From a checkpoint of a small contrastive image-text model: encoder activation celu, 101725 training examples.
Rows from block 4 of the text encoder, named by matrix and row number. Rows with one number belong to one attention dimension. Each number is 500 + 25 x the weight over its row's rms, rounded and kept within 0 to 999. All counts start at 0. Numbers have three digits each. After the name is the row's rms in percent of the matrix's.
# v: attention value (text_encoder.blocks.4.attn.v.weight, 320x320), inputs 230-275
# proj: attention output (text_encoder.blocks.4.attn.proj.weight, 320x320, transposed), outputs 230-275
v.91 098:512472533488488511466501564502493490479511472501501476502502505528465494510537543534502479502483483476486499488461450492506475492546518486
v.92 089:519483541499446516482519480490488497521506535565471490508526509557521472513510501504489503509496497509522480500475475533489479472510503464
v.93 085:526513494448557510495484500547491521500482489495544480493530540500495507510493454501473467487506518474522524501511497511492467498522487459
v.94 078:499481491531523502546493491497491503496509447475510504480489488463509523499490495488540514501489511507492494497507521443519512506498498524
v.95 077:525521506494508489474506523473514507497498551525526552488559508527460502499525519549510454509502516495470491490491474558488479444513515478
v.96 116:467521520475504520489536507531478499512519481460508463492502487489514489464503503516508528423553517497476474485514474482513485489517477542
v.97 131:522512468478515483514509469514501501509489465528511507531513482537506503531502492491464452539497513507512505515471493511504506476542509450
v.98 096:527466516507519472483493495477558439469468565478461535461474525526470491532514513480492519514455509508494478508506494549488505503462496507
v.99 103:540495514483469497476531463497519470507474512504472514524506543513523492540528530476489487574488508515487448516463454525463501500515503513
v.100 142:549504460500507476506506464494515510499481497539510527533501481517476499537519492491485477575472519503495490526472488526532493497530526474
v.101 093:525486524496510465494491487481549444505466557489451529474531537514473497517515498473478512540469494481511495499491474567502520510464487500
v.102 125:479507485505486513500513495509464499506529462511504470499455513458517507456516506529516547481522508502463470500511540469514479506488531542
v.103 099:478530476503506536525526512489449549529523434492509474543491467473507501468476493539508498465547496521469466513521510456482489484511515526
v.104 115:532470477492495489485533465476536482490485527537474527519496504534472496524525495477515473561466512519477457528483481534503497502502529494
v.105 100:499537487487495543512499505531443538489511444524505476512506429494490488507493493528481470476539472504535545482498518468487477462541494480
v.106 120:471516514508488519497462545509472535496518463486529468452522518484509512491470497517495513455524464472541555489528514477492489503467478502
v.107 126:474511530500477530502472517510481521496495485478506484479478507472505489494480494537525554447527493484482512486530524483479493516469475538
v.108 102:498451493532517444496496521478522483475452554505487540500501502499456509517508490487539518496453494533481472503497498496535528538471518501
v.109 137:510496507519521463482462516485515507462464560487517524467516482488462517546501485505519507504469489516509538498489501510521532518517504469
v.110 123:506492486525543447482452526485514512473495564491502524480514494504461515530475473486492475532474473505530530497502496516500531509481494467
v.111 109:543483482509500484512528460469533453519481523529490531527508527526513485537528513482492476539464529503482449524460482520499515489518500501
v.112 077:477499484498495494501478498513492522465496499447464464478499482473528524537512502527506504497518533527460514497489499461497556489523505469
v.113 101:509521499513537499497528511501502477531507521501463524514516454545492455482476507529477453466534485490519525471482482512486488444496462535
v.114 099:533492511468537511474547491493517482557543516484527546531536502510494466490460524472455490496529518493529487515522502529487455455483468543
v.115 120:522505510501499531523529500481531464512543502521448542504517454538527462502487516510491454462555465461517527446490491515462498457502473548
v.116 097:496471518491453517487520504500512493478507464521464487530490499490526489485523533512513532486489470484469488495482518480476479526469556491
v.117 111:469476501505497485505498502519502519484464465506499478509462547467509532480538509522538526524492467517451463528487544481523497545514543463
v.118 123:523520517525472544533538497497519475520535502522445549516500465527538444502491542529495464481544470490492503449469484511468495464502484541
v.119 090:508525520505520506517535504500482498522528526500463537501490452494542475480486526532487454464561507499513515449491510496462507446512464522
v.120 083:539525489473492487450529499485526448548511538489519553492536491516502501492471511446485507499477518500540503534507488515503504489472498529
v.121 130:538529530496512516502545509473514475519535525507436541503514458550515449496477518512490456485546477462530525463478484513466505439505475530
v.122 096:485466513509470522517495510536499479482494462523477475482479538483510509497526522509556540513481477523429489521451535446494506544482543490
v.123 103:534514492494521491486506507483518483531519537502514555508519466523495478519449498495469457492523515497573526489526484517506506445504461517
v.124 127:472482480511503474498462507523478540463460456477513455480468534457492537495540473494542525507460499531453477543502532456545511558499554468
v.125 106:475524449522513452498439478500465546504485508472533491472493507463492562518485463526498514496488550523483520505543495492526555511526505497
v.126 123:487501467496513460470454489496493538495434515485545454467503523473451566523501456474494509528460549506498519526554509508536516520517515451
v.127 139:520505524513498549544527497480506465530556517515450553502516458529539447480497544527516471472558468474526513442492480516452503449487479542
v.128 111:476520490502536526535453502520467537496529494493535474515452490456517543470494493526500498449529476537505507516527524480512510516512478506
v.129 094:512477522534494481482526490480541483473483516497447508452519506509478471511487528504509495562471514522474523490491479510512471504495514484
v.130 091:483482500485505515493459480494459538488510492481512502519454514456500518515516501539521508492512507519462467484508538472533512534471499543
v.131 103:465497480513515491520457491513477546489473484489518462512464538474504549476521452502509525514498502532476465509547527443530502533484512520
v.132 093:498513475488485530511473493502481511515501495524518505525465476505514511494502482469469506487507493527539488515477507501481563485527506488
v.133 074:492513498551497500491504475483523501476525524466496477474522478496501475510460538430525481529521486492519522528464518519496488485510499469
v.134 095:528477484486492479489506557539508494509484484508491468491516512494492511505560525553505482528484534460466499454514474467510445521484508508
v.135 088:478482451505517516513464482514484565459522484459497494489466482473489517496481491537517498501508512538485499503531544456489490531506486514
v.136 090:511480513513466457480535478494532473466447505514454501483555505525486477518487509490498498532500497503489499486500501506508473473502539464
v.137 084:516485481472483510486541493495469482495508532515512487551467538511528477489535510472448519506487480501509479515509490502501547521502501500
v.138 105:468502467491529486518467476499476546487517463490535473510451499463504534458493486543513532495485517518499479490537555454521486529480523539
v.139 084:507476479513484492474508496489479513499504492506499477467489517470485496488492512545515513529486503507470474505499538478503445503477503514
v.140 069:512496514535524494505507415507508508496537492481478500476500482492503519506480490473519486495530494542530518519501518509527493490480493478
v.141 088:503486457497509530491496449499484515506530526501510508548492486504525487493480491431471499465518492556517517536517530517526573493506506498
v.142 093:522501492495485494518532544515496475519486525536522521516492556493473510468528516455487549507511499479497469488496510515530503516501498506
v.143 097:484498498486520496545447506504460552501501466464514475520465515464504521491498487567516511487494481518463486503517523478491461526498498510
v.144 093:498449461513528492531539464497491526494522546498497515550501492488519494487490496492545525476518492535476458495503538462490492509535533540
v.145 081:458479479485498506481466491530470514486476491497486465466509532501515495493505462522494538498500538496492507519526493497514491532482473531
v.146 102:466515450549496505498514509490490518501474526528473476495497490502518525482487460535506537496486530528490516512513534476486486517495522518
v.147 130:527489547484491520487539519515502465515542493497521518514526474502498481527490546481481466504530462477500495491438455517503527479500469476
v.148 080:513477502494526481506541528498516479493531545460502498530516475505503465496458493506506505447570509505493500477490464484449481479509481525
v.149 085:491479488515530479544525495511492537494505525484497512518514450483513494462443492478512545458549487547515473476520523470489489481536514531
v.150 101:486478479530515469517536481519488533492523540493498523544512474471514506465464503477543522467524510571504438482497535469497494487520515513
v.151 087:508507522484490501465450513511491463512475489497510501474527526532494505520530495513468474512497528435511535502508471531490506481468472495
v.152 065:550514494507504502479513546499515461493497499525500500478485488505512479509498531508478518472502495477497511524468442484502490515451485438
v.153 090:514535536490485504492491521482496474478487485503506492466517490510486522530511538519471472487493512466498549486518438529489516470471449492
v.154 104:463520475526493497470458484505500521499469485528497454478462544495520518494518448501502524516467531501498530543512556475508477549479522511
v.155 096:454497457533508488531505498507484526501489521491485485510471493491503512493485446527532536480502498526480493498488553467520484523512549544
v.156 093:520506542483497501530538521468531459499530522489507531530516484509483487497477578495502453496517460490507503461480449512513503477498466494
v.157 104:475505480476494489487463502514481492491469462509499472475489544503501499511512472515500531526468539466478540532536503487505488533467478497
v.158 064:497476530502505492522495531515476522501508459410511492495484482462472532466515494445519522503522496504485482507526476524505519518487495486
v.159 097:469495479506473492460468494510494513498458471530508461477461552510528533498530458520506511543438529488501533532500539485474494568503554496
v.160 073:476480466494531516531451479510491519480508506482506519509515538460489524476517447479500533433500469502483522471510529470518522537480517504
v.161 103:546498537499513500487543540485514454526498545525457525492495515515486473508504553528479487483491506452524466511505464509487500505466464500
v.162 101:463498467507487492515514507517482523487488496488525513514483496481470515490509451432527520485494478515515482486502531452521496503545495483
v.163 095:507521543506479506476499482517523506477464470505490431485495497516470479532488507559500476515504552474521548510501498534466478460494484490
v.164 084:501502512486553513478525537469529461495476563510498515501529499497499464514497533503493463492487518468514465543517485509491493496478463487
v.165 092:528509513497524495488523540476491466531486516519485523495487515520498478511506549538483506487517509487465460533471468529521499482499488522
v.166 092:477508453516473502523478480491479509525518491517507502532469507522483512498532447532475469526485462541484526480510551523507499508515495517
v.167 111:518499496508473521480467470481512509477487477547461454496486543511506509523524517547501486535480472457485531506484514537498507488476499533
v.168 087:514528491518476509483445524472481487472513523545519503517503512514496511512519474565486493492442459519514567486517533513497516531519513493
v.169 075:538525504524478508472473480494471528500511494500498493555449516492507489509497480529517505553531495494466484504509509535483498523492490535
v.170 093:477474517464503488514516516534480472515510499473505527490520490511500487473506514444530526459510528492545479482492471484491480491475496515
v.171 113:507487528484525495502531544522492464521487494462500522492514476478477482471497518464510512442505530498499460481499479480513498497499473496
v.172 099:558508529498507509475517522477488457535494522519471529506488516534496489506501554525503486493509506462497473507500480505471495491462487528
v.173 109:505519499492455508490454446500497567482493479548517467521506504505513526513489473509476492549513493520494527495506524496479506503532503502
v.174 115:498529507504474527512456479486502519495510475525504484483482523512506513527526460543483493541469462480482555518507526519511508493492517515
v.175 104:502523487522481498515459457502499515486495476539516460508478539510497504524537455535471484520510466481488548499503521540504497503504496511
v.176 116:513499493536513481504507453478535489491509514466442525467488503474517488494491512496522523470517509518487459515508495521489543499480482546
v.177 128:492514514515499543513500487485465481502535532492473540490514484486553472496487485468502489465533490495516517492473522490469559494492504497
v.178 113:522483494516500532505523502480502476508492516479451541496494494472535466489481487461523509462528486513486453487461493530457545491501463507
v.179 095:526475500495531470493499499500523493487475485484476495533473535509485521503525534535493538507465506508458456513548470527482490513477483517
v.180 075:497504499468460502483542560525476495480511450499550468509503486504535492492508472452517543487532518502473481482515489482478526531525510461
v.181 126:493526491505522469493462478485542525495474507489536481483528506536429531532480504548494495538454504479518541523510510490548451503516517504
v.182 119:489460492490477503519514502497502508516491475490470497509485515485539493482525509489526537481529516515456441479504472500483504520479511500
v.183 087:496470509474477519481496540518459521520479450498512469529471497485544508487503495480511523486524507521461471477486511476459490519488529497
v.184 127:479493497507487544492515530525455479518518501480487527508493479494551474477484489452503508455526487523491486487472508485449561500500493519
v.185 105:486511498459479502502480518521490494514513474536551449530525512509458493540499479511471487532491482478527556495497489510518475495503520475
v.186 143:505491496496543449499461482485556502503462498490501472494491531498448535522498510558509487533477531491492495531535501508540442516495500492
v.187 109:494504489493425539505512546537439511481497448511528462532505496503524470472539472480494487486504496479478478470485499465482493495507521476
v.188 121:524478491492515453503505494487556514483470495478482481480470526487462535493527527536521504521479513502448460523523485519502446517474492503
v.189 088:490491498495450523503504551535442508505515439508522476525521501503509502482511468463491514494517501515478481468492477465496522507492505463
v.190 125:497543509513526479487485455478524498474506533504507507463541480527431515526505497521493468526483508511547574515523504521518483489506522489
v.191 132:487516513518522506475505493490503475501525539493510521499514481538483478524491497485483475494499484496550577490476499525499526476499494495
v.192 087:485511468510456536509539503509470516522524448519512530542513491496526476484495502488479517522492491484530515527495542457485506477497536505
v.193 109:535477483478473486496511497533530480487499447523499492514527501523481494509527511481488487547466507515502499502468487511480504488524518466
v.194 117:505497462525523542511494472482488546523508524501486487497489522503530492475465454516482508504516480495525519519531555473473458519483504521
v.195 125:491523517524556499496476499486496509512481529464484486473483510466493527481473504525508522470515517504483508519534526513486473514482485519
v.196 092:535513505465486522518465509516532468512507469528515507540498512526501521516536487517471465529509473465479504510487502512477496477512498528
v.197 090:504515511476525521476489509486515460500521508508504548526497500490496501509514514478513499478492495474480478510470488536493513483509495528
v.198 104:515480531495449465464517501496514440487483504503486509495531505504423502522525515477514483518479507498472485470476483532527515481533506481
v.199 108:459487461505475477516495500521487568498477480497501432491484486498517497490481459505478535521501512530482511521522507432477487531486510467
v.200 086:505469504487455461503527507501510446470492491487521511518508484467483469524505527488538490510492531504472481448468466517516533485516492473
v.201 087:493495531491487469485496519504501480483464501500536479509515500487468519500514515513510486516476508531456495461508461522510532498528485453
v.202 099:506484541481538470497465511470493478470474551460498508484513510498456536522538514506519470470469535500479485476513467508526489493500464492
v.203 097:526479492464497464517489501521505472471477477484523479490524498506484526523534538516544478494475500505475479459487459545515534493527488491
v.204 093:494506492506583525523461503504476502491507496478500493491468494470483537471484482530501473472507485494489501488528548516496490510516489534
v.205 110:491521500506542530502462499492484521503498535489501505480492506483501534500477487567495513482506490495514503528534524512498495524475479534
v.206 085:462483465488505506509503517548478552511477455500528448489473474477469508475495493527459524489536498527503488513530526449494466516519518495
v.207 096:484497471536483528529513504529472531533504471499494499530498490502543466501478469510467523492494502506528504513489516466474499517507516508
v.208 142:468511471531533496542482514496438540480495467486517491504463481455512538459516530517549500495510531508473497495517550438542507521496504516
v.209 119:494473522524475511503539531499488500474531483510474506531465482492485499487511553500547508496513496529450467469474499446483500500480523530
v.210 129:518475546458528533466505528538475455500496506475501465480496496516465486493522527544490499486497454461510484475489478501496456491479488507
v.211 109:440506440532501486538464474481499539445493446511509521493460491500510511493501486476532503508474523515494529519511548463507554530545522490
v.212 152:473549459569517494553461487477510531499484485502512489483485509470518542495498484498511480502493528504487522508551538475511526523496500499
v.213 087:476481511504477512482523504520468474448507470532474505519491470522467469518490486483540531526461499520479488541454506474505481514518534471
v.214 136:466510458531501478525498493476504560491505485519501543520482475476518526474479500466518485494523524540497509522513556472503541504523538505
v.215 141:504485506535491500540508508490472530493513502528482497517464492469503519468492546525525516491516499521457473451496518469516509528480514553
v.216 120:539466500479458481488529511470533488514515536545481524520500513517445485501488526501510511528495512513475477468492479546475524501487487505
v.217 122:508533518483541524484476529538479477531477495457532460470500519497491533489520491549465487484506487459499517464504474499524469515479455518
v.218 130:511547528486552500490466533519486488530466507469531463446502530490504539506535483544476497501484494472515515506529490502533478519497483497
v.219 103:520465520463436498446508474508517483490522506541486518517493510534484463514492518460509526505469517516468483528461488520465500501501522483
proj.91 101:506480536470546513506538452504522524505502486476449520499483474495508465517493519515514483472542501531496469518483493530448498482513486528
proj.92 086:512499549444515546471498518516457516540515502516508478516499493525515482514505499557482499501526484511489470499476495489472457499488480512
proj.93 087:500523516444475492508513481516524494530495482463547485500507490461535522487490507476469491489549540510475504476511462512507542464508454499
proj.94 074:487483451574492460510490506486535479441500503489495519482500508495471522493509496457532495509454489479515535492504516493550532500503540487
proj.95 073:489531521459507537512529482523467528540500467478501482498477479461526473484478511514496526477548534526489457542529497493460499506518465518
proj.96 115:540450509531488485501509440462543487492479519498499518492474520507432513540510541475539477555457503500494477536492491508523473502483524514
proj.97 148:497521511448557526468470565531480492489496536497492479494508492506514499506527464573466496458516493480515516491492491520477507493498481511
proj.98 104:481519517531447523529523490501488482498536452492497508489496480507510473459480510432507507514500483491521517480495530439533500518518507498
proj.99 091:511493560452507556501459545524479474473516499484495489485479493509475489506536492538488479479507466468511512458469482476513480494499482526
proj.100 152:479528499467530526463464564532464505477509513509493470497525480523521493501521441567466491469505485483519540490486504500481507500517500495
proj.101 094:497521545509452536541510509496494467505541460481489514481490487502507471470496520461492496494511478474515517460495505450524502505499480508
proj.102 118:510466470528459452489479475476523503480476490533519489517514537527437531550527493498525481536441506498470508517502474517530480498502537469
proj.103 097:505472459501509455463469499491520509472464519532519478520517532521441540553535473545516481517455510501477506534501478545513486494505534479
proj.104 106:478518521476510549485466555538454496456523502498490471487502468516503480484517464548492487475506466485524524474469520455506481513535510511
proj.105 107:513493480474567480472496507502507521514467550502497496507503508484513521521503494555489509483513524518487476524511487556457512488484489507
proj.106 112:511498475528480450526539459464538507545481486503511529514506526481521519503478533452499517515504539519471478512537479534488529492471485479
proj.107 131:515479484544451453528524445458533505526487475509513525510500528493483514516487536444521500534483522513466484507521479510513503496483506480
proj.108 105:470511492506495523499530483534483506491528492516495499514498482515520466451463481432506531517499484520548509517485561460504487537536530499
proj.109 147:471521482521515516499546487525478526510522494493489502501505463493564477445455493461499523499527502534534494516493564467479510518529513504
proj.110 134:470538488502512515504543502524474524529522491493493504498507465485579477438456491464480533485541508528525495500508547474470522517518490500
proj.111 110:491522542453517559493464559539462483472526495486501476484490477504500481484518477544483488467516470477522521466478503463509484504518484522
proj.112 069:484540467560488479498541494485501483506497472521516506511529488507484510500491514492527496500496520515495490552532499520513502498540512461
proj.113 124:508546508494510511509508498472457504542506521550490516507478519500477475506481516553507527493485511516494473544535505511472476548505490526
proj.114 107:516507543425505509500442500488470493522510520499503508490484521478494492470488486528467519495528487498495504450507488499496502523477456548
proj.115 149:503532506513521519539510492478467506521508499543478525513462520499483474507491531535524523491480496519493465549525514509464473549506502525
proj.116 106:486442499537531520549502502522538514442488484482454511504470499510506501514550512466534491487480454503503491493460526502479501500499540491
proj.117 124:481445480536502500512506503534551508437485474467488485502505487513518521511539491441513477500488475488510519481458514491512513467503538466
proj.118 148:496527504517527521547508490482473509510507494541473527515455519499481475505496530526531524487479488522495466551522520510464476552512510525
proj.119 113:496559496507512507522509493477460509532505502549498517513477517492480479500473515539514528486485509525495475559541510517475479553525494515
proj.120 081:527474543446493504473470503495473497519513530475497494476497498485508493480487503544482496510537510480486496438490487459495490485448468547
proj.121 153:508535515497519521531507493470464501533512507545479529511466523500482472503489527543514525492487499517493466541527510511462476547499493531
proj.122 104:480447481557517510534518501526545512438487473475471499503490487512513509519542512454536478494480470498505499502462522496494503478506547471
proj.123 119:521551524444490496475486497470454492567514533532517509499500518490485484483463492550469526502515525508493490504539481512494494531491456533
proj.124 148:485461471532485482482509506532550497454484481464513474499530480512519530508521482441499471507498498481512533479469501491532518451507527454
proj.125 116:497539471497460466444520492502495487523507474490557470503554474490498514497447489491484485520520551493513529519526481479554502460523487474
proj.126 150:504491488489462475435505508514513492503502501466540468485555472503519522496486473483470474519523527479507537466489479482542520447496489472
proj.127 153:500536506505523519544505489477470502522512490544481529518457524497481474501488531527522531491481495520494466550528515510467477553507499529
proj.128 110:497499457526517452527485469481531525463510488513499503519502490472468532512459519526547510492513495552475484526506513531514471519529522497
proj.129 099:484518540474471541455517539530456474536507509510516481499514515549498456478534459484452501496477491456537524494501499474508507494508495494
proj.130 096:495487452526488448519491451493535525472502523527489492519507503495465523499471495498532519502500496555480487524503523525512464531532533490
proj.131 107:493480458521461432499502439492542509469485520529477484506511517510441506515494479481529520512470505525488506525517506526521472528526545489
proj.132 098:507502445522542470542480508476516535490494511499508503510497488456546556479464531516514515510530516549472469488505512507485500515484499494
proj.133 059:484544514459510514492517566523459457555515475517544491535514519509521496448489504475455524493506511479523503471525496463508514506496480476
proj.134 093:507472533490484514467509465492515491477491500483460516466480504512455465555545487507521474500468490475506508528490479522497512491494507526
proj.135 090:480514467519478460495497476503509509483517507537508482526521505514442504489471478506515523497492490532505508531515529518536459527553533488
proj.136 089:493511550466480549462515540523452477543498507501512494491502512537513463486543470490452492503481495454527514486495492467496518495491484502
proj.137 077:533474466517531494536475496482525522489474527473491506476484495468558544494502527486498498522513525507477482466487489500480514487443491506
proj.138 100:494485455525468433501501444491544514466489517529482486511515509504442509511485485491530518508480501531488503524516510529524468523535542491
proj.139 092:489487517494445485460515466513508480492499507529481489501513523545423463525525461486507503499458487488513518525504490513525482511532528497
proj.140 051:483546512469504524521505540521447478547528498519543483539513502513517486458458498494468510494515504501526513494517526463500471515525490477
proj.141 086:506516448519537476540480524483500522502495506496521492507505487462564554465462527507497520512532524530480482476511511491491503507478491488
proj.142 070:520460490517495476494505469493560494476459499475467505466487509484520516523539515469511502509490512478478488485492465524492537478448499509
proj.143 094:492478481521475454501497442490529519467503511521474497507504498507439499525490484513541506495486482539485494535500514531514465525540536505
proj.144 087:486506436510525456509495494515547489455459515502504493500513503488491525491490481472499503481497523494535530511522514512548516488544521489
proj.145 091:516509505540477524517441522460450552507506534523515504515507497514533516482498473524505510528493464509492504460485543471493457529497520509
proj.146 111:506511449560490473510460513474495521476465529533508483504519516508522542490504468497513507515476500495501514486507534483530474520518536492
proj.147 144:497482554431529526505538481524522463520525470475485518506464503489469460507500544491500505479519498498501472522495470517478510488480466520
proj.148 076:514505516507502508493521475499527440500496501510496478512507513494453473476488531473507503502511513448541516521512520483546483487512495532
proj.149 091:506524481503513498517466490500511485480476535515504482510507510493488501466484481491495517495512495477542525503511545490551475514531504524
proj.150 084:486528443485528469515483496523536486466468521500509497502512499485501514481482475483481505479514516497540536510523517515545521492544499492
proj.151 077:525494559510470545486510503478453500548539488509495498505493501510505473498506523520510501527500483492471465495480495478466472515459489521
proj.152 046:482455556493489510480542485506524486512512482492460475482487512513479469518525527511513497508473502483497490517488467492444471495457505505
proj.153 095:520497552490473534478544488499472478544549465490505508505494486495483463497486543496508491515516499494481473500497475487485504486471474516
proj.154 124:506504476549479498511443523465466555492483534526508488500518505523543540498515456523500504525479479513482509467486533482493467529500533489
proj.155 098:497511433559499457504472507483510521462456521522511488496526510503517549503501466491511500505476510497511524495513529495539495503532540480
proj.156 110:502495531461503504474571478529523455518532462471504511502498479485453457499476547475497482489526526485514499525509464511508534459502474504
proj.157 100:515493502550463513505460520459453554507502520527506491507510502526532526500510479526513500532479474512471493472477529475481455528489531498
proj.158 045:507542514492495540518451509505460531504524533489532531520499465486507486461471489506489505500534463519509519466499537494526514511511478518
proj.159 093:485479480538501494525451525480479569481479520508489503487489511518547548534538468530515506505463479534460487477479508497459477529486533478
proj.160 066:516506459521474483482560542527533504504489459500500480496532496521547534494518513479481468504490508509477491498478503516477514485499521454
proj.161 105:460523511488480508535491454524474534486518455494513475505484483490464465504473462499513513475507484533507515515517511480512491511559504496
proj.162 095:554492485507531492500516509479550457507481503479490531501508505484515529513503541512497457498516522468498499496494488534506501450468485509
proj.163 077:474484502482462506483500541522467524519501517528516477507498520519542516460528484451476558518482502506490481483492513469475523548483511492
proj.164 071:479538503477475507535519427521504497511530446501537483509478492484460473479454482452501518503510508515527523544525532477532487506552496512
proj.165 090:461522521490481507524481448514469526491524472502513480504487485493456460504470463500512522490508482527511519517520511479514492519550500501
proj.166 080:509480488546501488469527540495508547480494504498461497482525481524529515516523510544510463498487477528471475496465499512455492505493531469
proj.167 113:469486503508471504476497554519470547489497510529484479492509505550515502519541468518494512497459473518477495492476501496453502538502532466
proj.168 074:484483471540468489476537545524484565482500473499478462492526474524535508507517490528508482486490475552465474479465505479459492510515540463
proj.169 050:489494526517513491461468511474490520492498545512481510471514506528469487515518494527494511520459475494506496499498474520497502541477504492
proj.170 080:499508505457509509542482458513511475505496465474527509522476504451494505490472501468500511476545523496513515502518503504523513467515466526
proj.171 113:507516511453515508534485455508516461507500473469532515510478505451481496489470507464493510480536525482522520501528489511540516467508461528
proj.172 090:457531516472478513518496471528476528486518452496519479500491487496464462499478465488502517469499487529513520522520504494507505511554499484
proj.173 106:519473508527507490454507548474497517510494562523468512488521507533520515503529517534496495528475492501481468492479494506461489527456517494
proj.174 103:485480488533470492470517551509480557492498512527476478494521496547532514508532483524499498508471479532466477490468512490446495533498539464
proj.175 100:484479488532474495469519553513475565493502505516477475492522486535540515499527486525500498502483473539470473484463513486448498531498537465
proj.176 139:482481497507497526490485503528472517469517538526488475505491498538471472487499452496515515510473464498528511505471550454530450525519544517
proj.177 137:505450468537546490510498514504484527454471578499454486494497478503506517515513500567542482490488482532485465485463526472485468510495534506
proj.178 118:492443486503517487493476497509498513445478567517477480501486506515434505522523476526547508498451481517491485504479510484534454528511544509
proj.179 088:481515517456462498492470473499514491498512490518537503503486533506426484497499462433489540509472503487511527514526488516560497525517496506
proj.180 070:519488511481515463500503480481512472509482472490491510500511498475484531549503542556514479486512525513458478499516442539483518478487466495
proj.181 127:494559514499486537503521511510491501551533440485526509500504489492568478460474504453452505506545507479532526503511520497473533482498472497
proj.182 117:496466500478478475491466477494515488467485525529499490507494537520412505534524473495525518506441493496486506506505477510550471527511524500
proj.183 077:506486496482493445505477471470526479494475486507489513500510520485459530542514520529513499486483520516453488500521434554497516497495481487
proj.184 155:513445475516533463507484497488503508455464565503464495497504492496472530539516513570549482491479500532464466489482483500500475504494521498
proj.185 122:515529513499510496502527509485511483535495454466512522489507486468550515500495548503480479492542526496489494502518465528463550467484451491
proj.186 167:490547528481460538497505484505500489544542451509529506507496516514508456462477474426455528514513499463542540510520522499507506500504486508
proj.187 126:523495505497501459493505495471525459502474475500486519494514511492476533549529545542514471490488520494455484507516433547494530484486474481
proj.188 121:490525528471454525493481472500507488516531476516528506502490528515457460483488464422475535520485496469535539516518509504535493513511497513
proj.189 098:524489504490499453502498484470522464507477474506489514504519513491475535550515536547511479488495524504456482495518436545493515482486476483
proj.190 125:501536511514515544502534521515481508532526476472510505494501465490572477453472513479473490504551502490540508504493537477469517476497484509
proj.191 129:509490488537547524505529528511479531493492533457484493483497450478567501475487522534509473498540498517516479496475535467465500481494504510
proj.192 080:476506458476511448497484508516509504488484507514495498498486509461510524453500507484511558501514516531475459462524511497514529540501492517
proj.193 111:465546522444511521473510541536474452507535439495531491511493511491512489468506485469482534459523503485501504483512493503508545509505462499
proj.194 137:506467456524480450524483464490534543496463538522466502495500510490511519503502505495507528538493512527479475479504508499481488524487530508
proj.195 152:533457491554477489529492458471524540489474531502471508488508488518490502555499514522516456541477496501501510511481497494484456479494541493
proj.196 074:476518539437489504515521490536516464511515407487521494520494512497483495523505491467490496461523501502467499491507461524492518492525476480
proj.197 075:512500522507506507544498461464512490521494462491522509512479525493465533528497503488517480491491491512470486526513485519523494504511486495
proj.198 111:485543525489530550497496538490458470504536469500534503512488500513497499480501487503494486471494478490521521523498519486525509506508477499
proj.199 102:488494481483487490446506536547493506481509521513481481492521478513522469482507492503485519517505517483524517474486506482480505496488520504
proj.200 085:478543536463524541480508548518469446495530438489538494510492505503488485491506489491493490456502492472513527513506487509520529489514468485
proj.201 087:482534540464515548473515547521471453497532447491529488511505500521492477503509477497486477456501491466521541521495490508508518481511475482
proj.202 105:526498546519493548494516500485492484507515494485507502498517488536481474546500497525493438495486484465526545537479486504496474455501504483
proj.203 094:493532547468506547480524526518483450503529445486530495510507501523482477522508486496484461466497489465516540530493474515508512471515475478
proj.204 082:532461503523482478515518446488555518500464531496472504498521504515474489552493502512504460509490500495502508526494476538483467471511526490
proj.205 120:537458499534467481526513447483543530506473524499471509495515498516493497560499513512503459530490503501490502511484480513473463474495530488
proj.206 080:475505510442484492462526524568512467484507464500488477510520495504512460499504491481481516481526516469510519476492481509474516481508500489
proj.207 101:487485455495496445502483493514519528486471528512479498491496504469516517474500508491507548517510517527476464462514506501493512529495508512
proj.208 142:498506468580508495520477514484479486440484491448503504450486479458514519516520526487535481526474508477496521500502491485529547485485504492
proj.209 128:498487497515554525552490512493523493470502483518467552529480508515499471527504527474520490495478478488542520539483514521463500493499526480
proj.210 145:495483540450515525545476475515517524496492501480480513488454521483503488520525483505492510472522465523473476480491496533471507519495474515
proj.211 108:497501455582479473466509534491478472479498498479520474473528478502514536499514516489516487523474520467498524483499495462543521471482520481
proj.212 166:493527457577478473476498527485444482471489505464526469441508471467511539494513516511531492529473526490470501497514492461555536503489501496
proj.213 080:506451517473521519491506535505546490523514499532501531554527525568516485523517501464462487499504508448545537469476487521473493443465520460
proj.214 127:503508457566488481479511515487500475484503481504517492504537481507502511490480516463513485526478528463538548515506506476532503467506530481
proj.215 138:494509484550540515553477507481488485452495486493478534486463497474493487522508537488545496511465487495513505540500508501494516516498514501
proj.216 117:488503504462533508520513484506515521512505497562468529568495508535466465487472488503509512466495486527543497556500532522461448530544534498
proj.217 134:497508518484497504525463486501479517482484510448508493437460501441508514513525495523504505498517488524445469464510477511508542521487453523
proj.218 132:492513506503478491504474487502465524482484510445516474431475489445512533502527482532503503499517496527432473458512481498525543518494459519
proj.219 108:497468519450519515500532501521559512531509494553478519577519522573493474503497474476472498467511491493554517516480522530450448485515533476